Rows from block 3 of a small image classifier, named by matrix and row number. Rows with one number belong to one neuron. Each number is 200 + 40 x the weight over its row's rms, rounded and kept within 0 to 999. All counts start at 0.
Before each neuron's rows are labels from the 100 images, of 14848, where the neuron reaches its highest value: "top examples" is what is common among them. Only what is clearly more common there than usual is listed. The data: abstract colour fields from 500 small random pattern networks. In brackets: how many of the 100.
# fc1: MLP up (model.blocks.3.mlp.fc1.weight, 1024x256), inputs 0-85
# fc2: MLP down (model.blocks.3.mlp.fc2.weight, 256x1024, transposed), outputs 0-85

top examples: mostly blue (45); smooth (33)
fc1.486,218,177,226,174,286,167,176,245,198,161,175,183,136,226,191,231,201,280,272,230,233,214,189,194,218,178,210,223,301,200,197,265,237,159,197,241,143,152,147,227,254,179,178,223,166,172,260,160,195,147,179,274,163,195,154,244,227,205,236,249,235,183,210,184,209,210,244,233,214,286,176,218,188,180,188,241,244,266,186,224,192,252,203,177,185,203
fc2.486,152,281,169,201,165,164,175,169,227,181,251,268,241,178,241,183,198,217,67,190,147,176,233,181,216,242,234,194,172,217,172,262,138,207,183,243,205,197,267,187,159,188,179,164,216,221,216,163,243,299,219,139,180,201,233,183,195,229,192,210,187,123,194,165,213,212,177,182,150,111,220,179,217,225,260,170,225,214,231,173,196,141,183,247,173,198

top examples: mostly red (43)
fc1.213,152,130,215,191,216,170,176,229,191,198,260,205,227,212,187,295,207,213,206,222,248,312,221,265,199,106,246,149,196,198,169,175,101,185,196,223,200,206,226,251,208,185,241,207,202,205,151,101,222,187,199,220,221,172,235,196,153,209,173,233,207,212,215,164,223,182,224,217,283,238,204,268,190,176,107,150,184,229,232,158,211,186,228,248,236,274
fc2.213,227,282,142,196,236,216,189,178,184,190,134,227,207,221,226,170,232,159,231,193,171,115,218,129,266,234,217,248,189,175,196,227,227,219,191,171,219,249,153,145,202,176,165,254,172,220,265,299,177,193,162,212,185,221,208,233,191,198,240,205,173,222,207,206,176,212,165,201,144,156,200,107,183,247,298,299,167,195,188,174,149,191,186,186,203,153

top examples: fine detail (46)
fc1.479,189,204,210,204,241,268,147,214,139,118,230,212,196,210,90,194,183,188,182,191,197,183,151,152,207,152,217,181,192,173,235,226,213,188,250,227,177,161,107,252,158,216,273,154,158,167,202,235,178,188,242,226,102,230,254,140,216,163,276,206,178,237,100,252,232,225,215,230,189,218,193,184,255,181,194,144,213,146,208,177,250,241,225,237,163,145
fc2.479,238,173,196,216,194,138,190,159,268,239,142,212,182,220,274,219,173,266,193,214,212,232,226,237,205,218,200,313,239,199,191,139,203,134,204,250,176,260,227,121,188,214,219,230,191,181,185,183,236,207,222,162,269,219,192,208,148,204,164,178,212,146,289,167,210,233,191,197,188,214,207,226,178,227,190,301,216,241,238,200,126,149,153,174,233,256

top examples: mostly blue (61); smooth (46)
fc1.599,184,268,232,150,183,193,246,161,158,250,271,166,300,189,185,183,248,222,170,212,177,150,187,250,193,221,184,218,136,219,187,168,198,226,165,193,141,180,199,203,197,212,161,189,210,248,227,134,132,194,295,239,255,216,177,165,213,189,192,170,194,195,222,182,192,210,242,185,115,168,225,198,195,206,189,156,239,120,142,174,272,223,229,232,233,223
fc2.599,189,125,151,234,268,174,204,176,199,175,158,228,190,235,125,147,223,204,198,124,265,217,237,184,200,183,304,177,217,216,194,295,236,174,217,170,191,254,208,250,223,210,199,157,229,103,179,240,250,245,194,188,193,258,211,210,185,172,257,245,209,196,136,157,232,207,130,195,224,234,196,174,214,230,189,187,129,226,226,175,199,160,216,150,243,218

top examples: smooth (55); dark (38); mostly green (31)
fc1.255,192,219,207,219,152,246,196,203,212,228,149,147,222,187,203,261,171,193,189,195,206,195,152,179,191,213,216,195,154,230,236,187,46,179,175,185,161,214,161,197,247,235,225,147,188,288,267,193,226,109,209,187,171,200,154,190,257,193,172,288,156,210,243,172,172,236,139,229,142,223,209,210,203,177,286,237,233,243,226,225,166,161,182,195,272,245
fc2.255,182,214,157,254,237,206,194,246,217,177,190,201,231,144,230,267,217,210,211,175,194,162,211,165,184,222,223,139,222,163,127,205,215,224,141,222,236,162,240,176,219,223,149,224,195,186,165,246,121,201,284,189,182,223,175,172,250,243,159,149,181,166,170,199,185,170,227,253,295,169,256,153,150,207,204,149,252,191,231,220,187,171,232,197,170,201

top examples: mostly blue (42)
fc1.583,219,257,237,251,197,265,141,228,191,222,236,206,220,225,199,206,200,220,177,225,194,195,191,178,209,171,200,224,194,241,205,286,219,187,193,239,220,220,164,173,203,190,212,301,117,286,187,207,186,206,173,186,191,259,211,196,207,193,201,206,184,220,256,163,186,230,184,221,245,214,201,256,175,150,220,140,208,192,194,223,218,211,188,233,266,174
fc2.583,183,219,163,174,283,164,175,135,190,177,150,253,196,183,138,138,236,192,195,158,192,188,165,237,267,191,188,213,178,157,189,165,255,243,253,180,232,160,255,219,188,180,201,187,296,181,155,172,161,208,167,138,168,106,176,211,247,225,123,238,209,132,106,191,208,180,242,179,208,283,209,183,230,194,217,256,185,229,238,177,138,209,244,277,136,210

top examples: fine detail (36)
fc1.10,173,177,255,198,227,148,202,177,209,160,321,178,175,215,121,193,198,250,211,207,240,174,179,112,141,116,164,223,162,225,191,195,262,173,255,183,229,207,160,258,221,245,199,180,164,200,243,271,245,199,228,261,170,170,205,200,176,186,179,165,204,208,171,148,193,291,235,189,207,125,147,174,256,140,215,148,140,149,216,210,166,227,182,244,244,215
fc2.10,211,232,113,196,156,257,162,178,213,233,164,196,224,219,248,162,220,235,88,129,161,219,229,229,236,240,236,218,262,192,211,219,132,196,150,222,140,223,211,168,196,139,221,231,281,148,129,139,186,216,193,129,227,233,242,168,279,235,253,277,224,194,253,245,227,97,160,179,214,290,209,245,168,256,173,199,176,182,201,184,242,198,198,222,198,191

top examples: smooth (28)
fc1.719,190,195,186,188,238,255,175,192,179,190,264,178,230,252,215,204,170,232,300,184,225,178,182,138,285,213,166,219,164,234,149,202,191,219,188,202,184,262,218,198,210,335,170,178,147,223,109,199,155,153,148,231,182,214,193,223,234,177,156,162,185,177,232,159,227,262,109,81,189,240,226,204,291,207,265,179,175,250,177,278,269,135,153,176,156,209
fc2.719,251,254,192,145,206,127,230,140,176,218,197,184,197,157,231,166,214,196,156,228,224,118,176,249,223,233,263,196,211,234,206,175,220,145,204,297,165,172,180,207,199,211,234,163,127,168,241,183,183,132,255,229,217,203,228,157,197,260,225,147,117,191,268,253,222,135,207,274,256,203,175,205,170,205,157,212,185,178,220,261,186,191,185,247,200,217

top examples: smooth (34); mostly green (34)
fc1.216,175,246,226,191,193,221,231,194,197,178,167,230,225,251,185,217,178,247,206,283,255,215,212,198,278,237,218,239,249,216,261,168,216,170,261,273,141,197,203,273,199,146,153,253,135,203,194,142,264,161,185,229,212,196,185,123,197,217,177,290,167,271,183,208,255,265,204,225,217,204,193,170,228,218,202,222,135,215,207,195,207,128,168,222,165,236
fc2.216,120,123,102,186,127,191,175,223,139,179,133,184,171,146,204,91,151,176,248,94,172,153,206,172,179,215,117,143,230,214,202,150,166,250,117,216,267,143,213,199,172,229,237,170,208,155,205,260,178,270,166,222,182,236,208,157,194,120,245,182,251,192,240,130,157,180,211,166,233,212,293,206,187,199,181,142,228,173,219,258,172,213,209,184,202,182

top examples: mostly green (43)
fc1.617,167,176,206,172,239,180,178,188,222,167,258,236,191,256,206,198,248,198,241,262,208,96,209,143,253,150,130,211,226,213,238,277,258,122,168,212,176,179,200,194,197,173,162,149,201,178,94,194,183,156,189,236,249,216,198,248,192,219,266,259,216,145,156,202,187,153,226,157,210,288,158,207,279,200,187,193,287,218,299,233,145,191,216,210,167,141
fc2.617,258,294,169,245,163,274,179,151,269,163,200,176,246,240,225,170,132,218,164,185,239,210,190,267,157,207,240,241,166,186,216,236,238,221,231,181,222,201,161,195,230,243,238,229,185,144,148,179,245,142,169,151,146,168,190,166,162,194,132,159,156,229,207,199,203,220,201,118,204,206,202,184,162,234,210,177,174,119,127,236,287,248,246,285,208,165

top examples: fine detail (38)
fc1.509,214,220,221,130,203,224,193,125,294,227,194,215,224,183,204,212,230,138,134,256,279,196,225,202,176,195,197,161,169,139,229,178,298,146,219,193,206,160,131,200,128,217,215,190,206,163,201,199,273,143,213,241,168,159,205,216,258,185,211,167,164,160,139,208,145,199,204,249,249,249,169,199,192,226,162,179,119,183,214,175,231,211,190,251,196,189
fc2.509,200,237,201,218,176,222,181,175,190,188,232,158,164,276,196,179,225,166,253,155,139,195,184,214,158,252,210,188,193,174,214,169,161,196,159,203,226,288,226,198,303,200,249,201,230,216,188,174,217,205,220,157,254,210,244,160,173,194,188,243,184,218,136,213,221,217,216,184,178,165,210,209,202,158,154,276,229,228,192,203,166,176,254,162,159,203

top examples: fine detail (37); mostly blue (35)
fc1.75,210,276,204,233,230,125,204,164,229,216,229,187,247,228,179,217,193,162,216,117,192,178,202,165,142,242,255,135,251,253,262,234,250,155,300,205,189,182,137,215,209,95,273,209,189,158,190,250,176,189,170,231,217,218,241,170,227,237,197,269,222,177,199,161,168,258,261,183,202,130,196,159,211,221,209,197,175,217,173,183,249,206,172,226,113,245
fc2.75,255,190,235,154,163,260,155,191,223,204,207,238,153,199,169,257,201,279,279,183,199,221,211,174,175,119,92,270,235,171,185,146,172,219,176,173,211,217,266,212,103,268,196,175,233,136,223,117,209,215,236,223,201,177,220,192,104,137,247,174,165,180,182,200,210,179,198,224,229,213,225,199,257,151,168,229,206,177,279,246,170,204,210,160,236,147

top examples: mostly blue (33)
fc1.593,216,158,205,238,187,241,187,160,216,206,245,224,213,257,245,184,185,214,205,277,226,206,215,213,235,209,183,259,226,159,176,164,229,217,235,203,241,162,148,228,199,227,251,309,159,126,205,202,208,245,183,252,209,177,195,272,199,107,124,214,129,224,214,212,152,185,243,217,107,207,187,236,205,279,215,216,183,257,195,132,220,209,223,145,206,229
fc2.593,195,188,164,176,160,147,159,259,207,189,201,191,187,171,173,216,182,177,166,180,189,176,138,228,205,252,157,68,205,220,200,273,129,163,184,199,212,197,204,178,201,219,196,178,206,254,214,167,159,219,140,158,179,224,153,232,254,237,288,222,217,221,193,157,224,132,233,211,185,161,218,218,145,182,161,212,187,194,231,233,202,174,146,185,178,187

top examples: mostly red (41); smooth (36)
fc1.197,198,226,183,178,235,142,237,187,267,187,188,191,220,150,146,221,242,161,183,171,148,226,217,215,147,201,201,193,141,281,202,211,206,236,177,249,239,184,85,174,168,204,169,215,208,211,182,163,158,209,180,115,236,112,126,162,289,162,250,197,190,135,256,214,190,200,171,175,237,146,211,194,233,178,132,189,217,144,168,193,179,215,238,160,173,304
fc2.197,178,229,257,227,147,211,173,176,141,168,249,238,185,234,227,289,171,247,182,217,234,262,201,217,199,242,142,207,196,184,200,225,246,205,249,118,174,268,208,191,202,163,254,273,208,196,256,199,293,150,168,235,207,243,248,152,94,153,105,263,231,161,191,151,157,251,155,196,83,211,225,262,271,220,226,202,200,230,199,186,244,272,229,200,266,200

top examples: mostly green (92); smooth (49)
fc1.17,168,197,223,181,227,160,197,207,204,162,122,179,220,246,192,207,196,182,291,207,218,197,249,135,253,183,256,0,194,203,234,188,244,189,221,170,193,173,212,224,227,213,130,166,211,271,175,266,207,204,310,136,239,154,193,187,227,190,234,158,242,233,144,225,218,236,158,207,175,177,235,189,238,209,213,212,142,157,220,220,151,176,202,153,190,171
fc2.17,168,214,158,226,204,214,199,149,135,312,253,241,214,194,220,208,127,173,172,228,166,205,165,220,232,247,212,239,172,284,208,161,139,213,165,209,277,238,199,182,189,218,154,169,200,210,213,220,210,111,105,142,130,213,193,221,175,239,257,155,122,191,192,203,263,191,189,215,187,200,153,214,192,95,230,187,212,179,158,218,195,197,197,193,167,219

top examples: mostly blue (65); dark (28)
fc1.161,197,163,230,246,198,214,153,190,225,140,240,221,241,153,248,191,281,222,230,214,137,150,225,222,254,221,202,214,170,233,173,194,192,174,153,157,287,232,248,258,233,124,182,280,176,264,169,160,186,177,233,125,245,181,149,238,179,178,217,192,209,170,219,223,218,113,150,147,169,117,271,249,148,249,250,167,161,133,228,170,163,215,244,213,278,232
fc2.161,94,188,182,216,219,215,175,126,224,214,142,190,272,167,136,276,124,213,236,211,225,240,219,224,41,207,184,152,231,215,193,139,256,183,226,196,206,188,211,268,168,269,214,174,158,170,211,161,202,169,162,237,237,218,168,194,236,145,182,197,193,148,206,244,139,165,236,137,203,322,181,206,228,188,182,173,227,258,216,243,197,132,201,201,201,109

top examples: mostly red (52)
fc1.209,209,193,155,164,174,280,197,203,205,237,236,228,171,187,206,191,246,217,119,102,190,177,240,244,159,192,207,249,261,247,231,208,200,194,203,149,258,211,187,190,206,108,212,168,196,223,248,133,188,190,226,239,207,168,217,210,193,151,207,126,214,208,263,201,213,236,176,236,215,192,223,161,216,210,205,263,173,197,176,218,277,190,195,182,197,299
fc2.209,220,192,273,229,201,159,219,171,211,151,202,212,160,262,155,214,197,177,293,276,177,190,143,176,180,206,233,222,212,190,187,210,238,216,209,272,128,183,156,181,225,239,170,258,225,254,202,220,142,170,143,151,168,170,176,175,149,218,109,248,163,199,123,187,197,135,280,199,122,160,125,225,167,236,238,73,228,236,183,221,200,156,188,237,211,155

top examples: mostly blue (31)
fc1.384,170,221,200,185,186,201,161,169,231,257,189,161,184,258,208,204,210,155,149,148,152,164,197,154,254,178,177,241,184,220,250,218,188,200,325,149,123,225,210,166,197,162,282,256,249,145,150,252,150,176,155,233,104,218,251,192,186,146,149,314,250,214,211,198,211,222,176,204,226,175,227,198,224,214,184,214,223,105,142,263,251,232,223,225,216,154
fc2.384,235,189,116,181,133,145,220,129,175,118,197,181,189,133,149,259,226,227,219,224,295,205,224,243,182,217,196,98,177,200,175,198,206,191,122,237,231,171,231,236,134,224,240,172,180,203,268,165,271,250,208,182,283,245,147,214,178,234,231,160,145,179,191,186,177,136,184,186,200,202,169,182,194,247,200,184,204,324,253,191,200,208,229,202,221,262

top examples: mostly red (38)
fc1.232,273,245,175,237,236,106,188,127,213,159,212,223,192,294,159,174,169,180,207,183,241,181,160,137,205,136,187,188,126,212,200,204,163,224,221,229,239,231,190,231,199,223,205,187,170,186,174,244,222,176,211,242,242,164,175,245,191,237,152,264,165,253,129,229,201,249,287,213,326,225,273,176,155,111,161,207,195,209,158,268,173,201,164,168,236,203
fc2.232,85,153,230,193,140,238,201,315,168,230,206,160,161,141,197,243,234,237,207,190,172,246,246,246,181,237,162,208,276,170,167,195,275,191,195,229,216,132,195,172,219,167,187,199,240,160,225,183,162,222,178,126,176,208,217,178,252,188,292,135,181,149,226,132,193,176,170,179,136,211,129,230,239,272,203,153,222,189,222,170,215,178,206,200,204,201

top examples: mostly blue (35)
fc1.224,138,112,224,247,164,165,241,180,250,233,206,191,195,210,210,235,187,171,160,119,158,214,185,111,209,208,168,206,160,137,235,311,275,202,262,180,189,138,174,172,210,193,177,214,157,240,233,142,236,265,156,186,137,216,114,167,251,141,180,276,209,181,233,191,169,179,197,181,115,168,248,253,189,273,231,243,202,199,158,225,274,221,228,158,183,242
fc2.224,194,232,193,138,200,233,131,243,151,191,216,164,201,165,185,176,199,204,237,203,230,167,243,207,160,199,258,200,178,275,196,110,138,211,241,125,173,301,203,224,123,254,248,184,204,162,170,220,133,100,170,200,227,175,289,198,120,255,238,175,258,164,171,240,202,202,203,195,237,233,210,208,235,192,155,153,180,237,164,177,138,162,196,216,151,157

top examples: mostly red (31)
fc1.340,149,206,149,270,217,210,208,192,174,210,227,237,164,140,185,229,202,205,159,180,164,258,219,198,217,267,187,197,159,249,223,209,195,237,188,222,184,196,210,197,118,270,221,162,104,208,195,115,228,170,305,272,182,226,174,256,187,181,236,68,225,251,202,266,145,170,184,163,162,201,238,276,234,157,229,195,217,215,233,190,257,183,214,200,143,241
fc2.340,172,148,214,167,209,186,118,189,186,135,191,139,169,261,196,255,153,130,226,187,206,164,147,227,179,172,259,257,193,112,197,196,227,152,245,176,216,186,219,166,305,89,173,233,206,193,262,234,129,198,178,171,169,167,229,177,234,227,170,248,207,207,142,153,189,209,193,193,189,213,204,172,197,164,185,210,142,205,185,219,94,222,189,209,186,149

top examples: mostly red (31)
fc1.345,176,137,183,214,176,238,206,192,156,178,216,184,234,140,194,191,233,221,250,194,230,215,201,223,238,198,186,227,289,229,150,230,226,123,214,227,257,166,159,220,137,246,125,179,139,161,264,220,152,152,137,199,214,238,164,179,210,154,196,185,277,161,205,193,253,188,209,172,169,265,258,176,189,190,133,173,80,141,208,245,115,188,226,199,250,199
fc2.345,259,167,222,171,229,221,210,205,261,198,181,176,110,221,121,282,156,169,214,201,182,200,143,193,140,214,195,141,144,225,221,186,160,236,161,186,169,276,208,208,281,170,263,229,260,223,150,158,298,184,232,153,208,202,222,244,204,272,212,239,148,148,221,215,161,197,194,182,181,250,157,214,228,222,285,159,241,186,143,192,226,189,200,144,165,213

top examples: mostly blue (31)
fc1.740,234,170,234,176,192,136,205,165,238,242,266,239,177,286,219,172,129,177,309,166,252,191,203,156,224,118,226,206,162,193,145,236,233,192,252,187,143,186,191,205,187,238,255,204,277,179,173,208,159,263,165,270,176,204,220,151,271,202,198,244,185,187,184,173,191,274,201,280,183,229,234,253,247,218,195,157,182,198,116,254,200,195,283,196,246,206
fc2.740,164,206,229,217,205,224,126,160,148,213,143,227,224,130,142,233,228,244,124,211,171,209,179,245,160,217,233,179,231,198,205,216,255,194,213,264,143,215,197,169,231,215,136,179,147,219,255,185,271,112,241,180,225,175,164,135,203,208,211,147,213,255,197,238,218,140,187,210,283,230,179,188,200,204,246,240,237,253,234,212,90,237,116,225,270,234

top examples: mostly green (97); smooth (52)
fc1.211,150,107,131,254,201,203,184,219,160,166,147,264,202,237,236,256,243,196,160,163,220,200,194,163,189,227,204,250,137,178,214,227,180,146,237,251,168,117,266,193,221,167,220,256,215,218,163,186,188,208,189,184,217,211,261,146,207,209,239,228,229,196,281,212,182,167,112,251,229,180,153,207,200,209,259,153,137,137,206,209,246,124,221,202,193,189
fc2.211,160,257,227,149,199,137,255,256,204,212,211,117,219,136,190,164,214,205,246,258,144,163,164,178,201,153,265,137,194,165,233,234,195,202,192,213,223,173,180,168,254,184,224,192,166,255,193,167,208,154,260,240,212,225,193,177,181,191,216,157,133,214,170,259,202,231,200,220,157,168,246,207,269,222,126,222,186,209,185,244,128,230,181,247,231,185

top examples: mostly green (64)
fc1.698,202,179,232,166,164,225,221,187,127,171,202,258,211,223,249,219,224,206,258,186,220,208,164,193,168,148,192,306,205,195,246,183,222,188,184,154,196,222,256,197,157,236,286,218,192,148,167,129,176,242,216,138,211,201,220,195,164,189,199,247,223,253,120,179,187,225,213,211,150,139,200,171,200,217,199,197,226,194,226,240,113,248,208,207,223,234
fc2.698,199,235,229,192,254,129,171,237,237,227,191,162,251,183,161,228,186,251,136,223,156,247,215,217,161,209,206,100,214,229,222,224,243,196,191,199,240,218,96,189,176,159,223,252,203,275,124,281,202,209,192,194,211,177,161,190,185,157,142,120,168,214,201,172,168,155,240,212,271,243,207,190,221,173,211,216,188,146,204,193,193,210,228,170,165,199

top examples: fine detail (86); mostly blue (42)
fc1.620,197,189,235,211,182,194,177,221,215,119,158,183,226,218,155,240,165,177,231,161,252,219,158,198,194,203,204,130,190,228,218,185,175,208,275,161,171,272,148,211,167,217,147,201,211,141,130,221,268,180,125,155,141,165,236,247,276,211,198,187,195,194,233,160,223,278,170,219,217,202,212,192,196,163,169,194,223,251,199,191,257,175,200,290,205,173
fc2.620,190,204,196,172,240,178,201,149,230,233,225,260,214,136,268,152,204,225,166,176,175,273,219,241,178,172,194,347,229,198,220,185,206,156,255,207,264,218,229,153,357,195,161,173,204,205,170,171,191,176,283,237,187,219,156,86,179,159,211,134,233,230,172,210,196,170,160,222,245,255,205,226,214,221,248,148,207,229,212,211,133,248,196,170,188,214

top examples: mostly blue (39)
fc1.541,198,218,214,188,219,297,247,209,253,240,183,110,194,243,188,225,229,257,165,190,191,209,190,236,236,141,173,197,166,167,155,283,149,204,162,179,198,250,187,208,170,154,238,251,283,116,198,205,178,171,202,184,178,242,244,171,217,217,253,215,251,202,261,196,254,216,227,251,193,216,256,227,183,233,237,194,274,266,212,86,207,174,150,158,160,181
fc2.541,214,249,171,267,214,188,119,160,164,225,196,271,200,165,242,156,217,219,209,153,180,164,170,195,188,193,277,193,246,231,211,99,175,197,194,221,202,144,178,194,291,278,199,167,145,307,156,156,230,267,220,270,224,150,193,260,193,188,157,181,174,222,103,187,180,238,170,184,140,228,199,173,202,254,173,294,172,155,190,256,249,187,215,231,222,206

top examples: smooth (40); mostly green (37)
fc1.295,158,160,222,205,231,152,189,282,180,226,219,154,197,195,199,215,190,179,153,172,133,168,220,197,133,212,182,208,147,131,253,214,211,189,211,186,189,198,209,214,206,142,224,207,196,245,216,210,152,193,160,222,245,215,220,271,219,135,145,216,192,163,254,190,181,265,186,147,225,230,202,174,172,246,254,134,195,167,171,14,224,192,195,160,263,215
fc2.295,207,223,198,204,190,227,245,181,216,186,128,251,168,229,214,197,217,212,217,241,249,177,149,190,246,214,221,170,266,229,119,202,163,154,125,238,194,162,171,173,238,182,141,205,191,182,255,171,231,218,241,144,139,155,169,231,163,235,242,159,215,208,199,165,255,178,208,182,162,148,297,254,262,202,126,233,178,279,223,184,244,179,206,216,232,243

top examples: mostly green (33)
fc1.386,133,112,186,171,231,210,227,198,254,206,222,185,218,134,197,272,206,230,258,237,205,197,203,204,272,227,237,213,152,239,215,135,173,139,223,246,202,167,181,191,207,159,208,200,229,166,215,193,287,189,252,196,259,208,251,198,159,180,191,165,225,130,184,193,104,251,177,143,126,240,209,204,196,187,161,262,225,153,149,224,188,249,176,163,238,179
fc2.386,235,264,195,215,170,176,231,216,172,204,178,174,238,305,148,155,218,191,154,206,186,181,136,200,100,177,203,219,205,203,195,190,204,261,189,191,236,283,196,207,230,223,239,173,164,231,222,189,167,270,181,186,156,145,159,177,317,256,215,242,198,230,204,186,198,183,204,237,257,199,168,189,257,164,236,136,237,218,218,144,231,170,249,189,157,214

top examples: smooth (45)
fc1.36,223,251,145,202,181,225,212,216,202,154,240,234,117,231,219,200,194,239,250,220,164,201,151,185,273,175,153,200,205,218,261,283,169,231,229,227,130,219,173,199,237,249,219,194,206,183,188,149,111,225,165,191,201,157,199,203,250,183,208,263,222,203,222,142,205,204,195,145,92,256,216,207,218,157,217,189,246,222,235,234,197,125,191,200,81,281
fc2.36,212,186,262,236,206,139,131,164,227,201,160,224,240,118,116,233,186,229,155,246,279,128,238,251,153,217,195,180,171,152,167,188,202,134,168,209,138,166,193,211,247,194,220,223,170,222,247,146,174,168,282,110,211,227,192,231,170,274,233,179,224,149,257,191,240,186,254,294,262,166,220,145,236,212,209,169,165,217,240,264,193,213,176,249,156,195

top examples: mostly green (38)
fc1.682,201,178,210,190,195,127,263,196,202,191,202,234,223,246,236,216,202,201,177,179,196,173,233,257,219,189,273,231,159,237,215,175,141,265,214,226,173,158,198,177,158,229,244,201,267,187,192,207,177,148,217,172,220,300,197,194,104,200,220,146,186,192,193,254,242,157,101,286,207,118,233,225,175,162,182,261,229,323,292,203,171,224,192,266,265,210
fc2.682,177,222,147,144,192,260,157,235,212,221,189,203,242,106,189,219,210,185,200,185,197,226,143,161,179,164,194,175,220,209,218,253,196,175,169,168,212,243,139,251,244,238,173,191,233,233,192,155,210,242,170,208,222,148,233,123,234,224,112,109,243,202,218,185,204,236,154,212,200,257,181,166,219,220,152,251,179,222,127,189,226,168,198,169,172,235

top examples: mostly red (62)
fc1.457,203,175,241,222,150,279,242,174,160,248,114,226,258,236,181,158,203,208,277,238,250,131,229,214,216,144,164,267,229,226,173,109,166,239,177,239,232,203,197,222,230,136,177,218,309,226,134,284,232,194,155,206,265,142,211,221,253,208,181,134,238,170,209,173,251,263,191,275,202,224,216,182,221,199,199,187,213,258,171,236,205,191,119,167,252,155
fc2.457,198,281,167,234,213,171,186,209,223,140,181,161,130,200,282,208,186,172,155,115,198,232,139,167,159,207,232,137,220,194,184,249,323,170,207,247,168,228,230,189,184,237,198,187,122,135,288,177,147,209,190,182,140,208,182,198,147,198,163,275,173,251,255,198,221,122,244,180,190,200,130,199,194,234,230,141,213,166,237,197,168,144,236,219,245,196

top examples: fine detail (44)
fc1.412,195,176,220,158,223,144,201,321,263,204,179,132,184,131,191,137,189,216,151,185,219,168,211,231,154,191,198,172,212,166,250,162,191,148,153,161,249,251,177,139,237,233,213,194,259,216,258,151,208,177,197,188,154,248,291,215,212,229,219,83,185,160,216,212,230,153,189,231,231,255,129,151,165,228,268,230,260,233,144,141,179,202,218,249,188,184
fc2.412,189,177,165,202,161,259,192,115,191,242,239,239,245,234,245,257,180,192,310,216,157,237,172,178,205,206,180,236,152,274,148,229,231,243,288,201,138,197,223,261,191,216,167,182,190,205,156,237,201,181,214,198,254,158,128,199,214,187,178,278,249,195,139,152,162,246,169,167,157,181,284,226,250,177,144,187,151,160,278,242,198,230,138,137,198,215

top examples: mostly red (35); smooth (27)
fc1.716,159,247,250,212,250,206,236,194,191,247,185,174,257,208,201,237,218,170,254,215,250,217,235,276,152,215,186,191,180,212,255,193,163,217,227,201,227,159,207,273,188,167,140,190,236,184,178,227,191,174,175,284,256,85,165,218,163,210,170,263,187,252,187,213,178,209,235,220,151,304,177,202,188,156,175,205,190,246,215,218,172,203,222,142,184,245
fc2.716,236,212,154,222,231,174,119,162,204,203,213,248,158,179,246,140,241,197,151,244,145,197,197,176,229,238,171,234,134,296,134,252,227,158,222,221,122,209,132,211,169,197,225,178,151,176,149,200,203,233,195,128,207,277,212,201,275,151,272,182,186,214,205,188,178,171,165,225,278,119,204,173,189,232,208,188,219,207,241,214,224,156,231,282,236,208

top examples: smooth (29)
fc1.3,194,231,230,217,200,152,189,223,137,158,213,178,232,287,199,192,207,240,195,168,194,222,159,180,228,181,150,279,251,201,229,219,241,165,234,161,153,218,139,138,225,234,261,213,241,217,247,249,199,186,263,217,193,225,231,190,198,155,110,205,174,170,240,165,188,142,325,204,179,196,149,219,234,105,219,245,235,163,193,158,125,234,247,141,159,160
fc2.3,210,153,142,224,188,218,188,197,273,267,249,179,188,141,182,267,218,223,182,211,222,189,237,197,177,216,180,98,204,179,149,177,124,176,146,178,239,149,252,239,208,155,225,151,194,170,165,121,212,263,133,233,202,177,185,235,211,237,224,258,181,221,116,225,216,265,200,147,193,132,201,180,143,248,170,214,218,231,241,222,290,161,145,251,248,230

top examples: mostly red (46)
fc1.438,209,253,189,168,210,200,222,212,241,151,197,172,159,221,165,249,223,148,202,220,234,205,165,124,208,208,158,175,158,227,146,191,220,161,174,239,293,196,155,118,184,342,211,214,215,169,241,194,196,197,149,212,212,227,179,235,177,115,214,143,190,243,246,193,168,185,210,200,128,165,217,181,167,133,269,218,177,201,205,192,275,141,233,191,149,215
fc2.438,170,88,171,248,232,206,234,164,214,258,228,177,255,220,237,181,140,232,181,140,149,179,175,232,162,221,191,224,209,206,175,209,127,221,194,183,138,216,243,249,203,117,182,154,237,185,182,173,202,192,231,227,159,159,231,221,317,319,149,177,240,130,165,205,194,233,205,203,231,257,180,256,204,260,193,141,203,255,202,186,173,217,190,224,237,159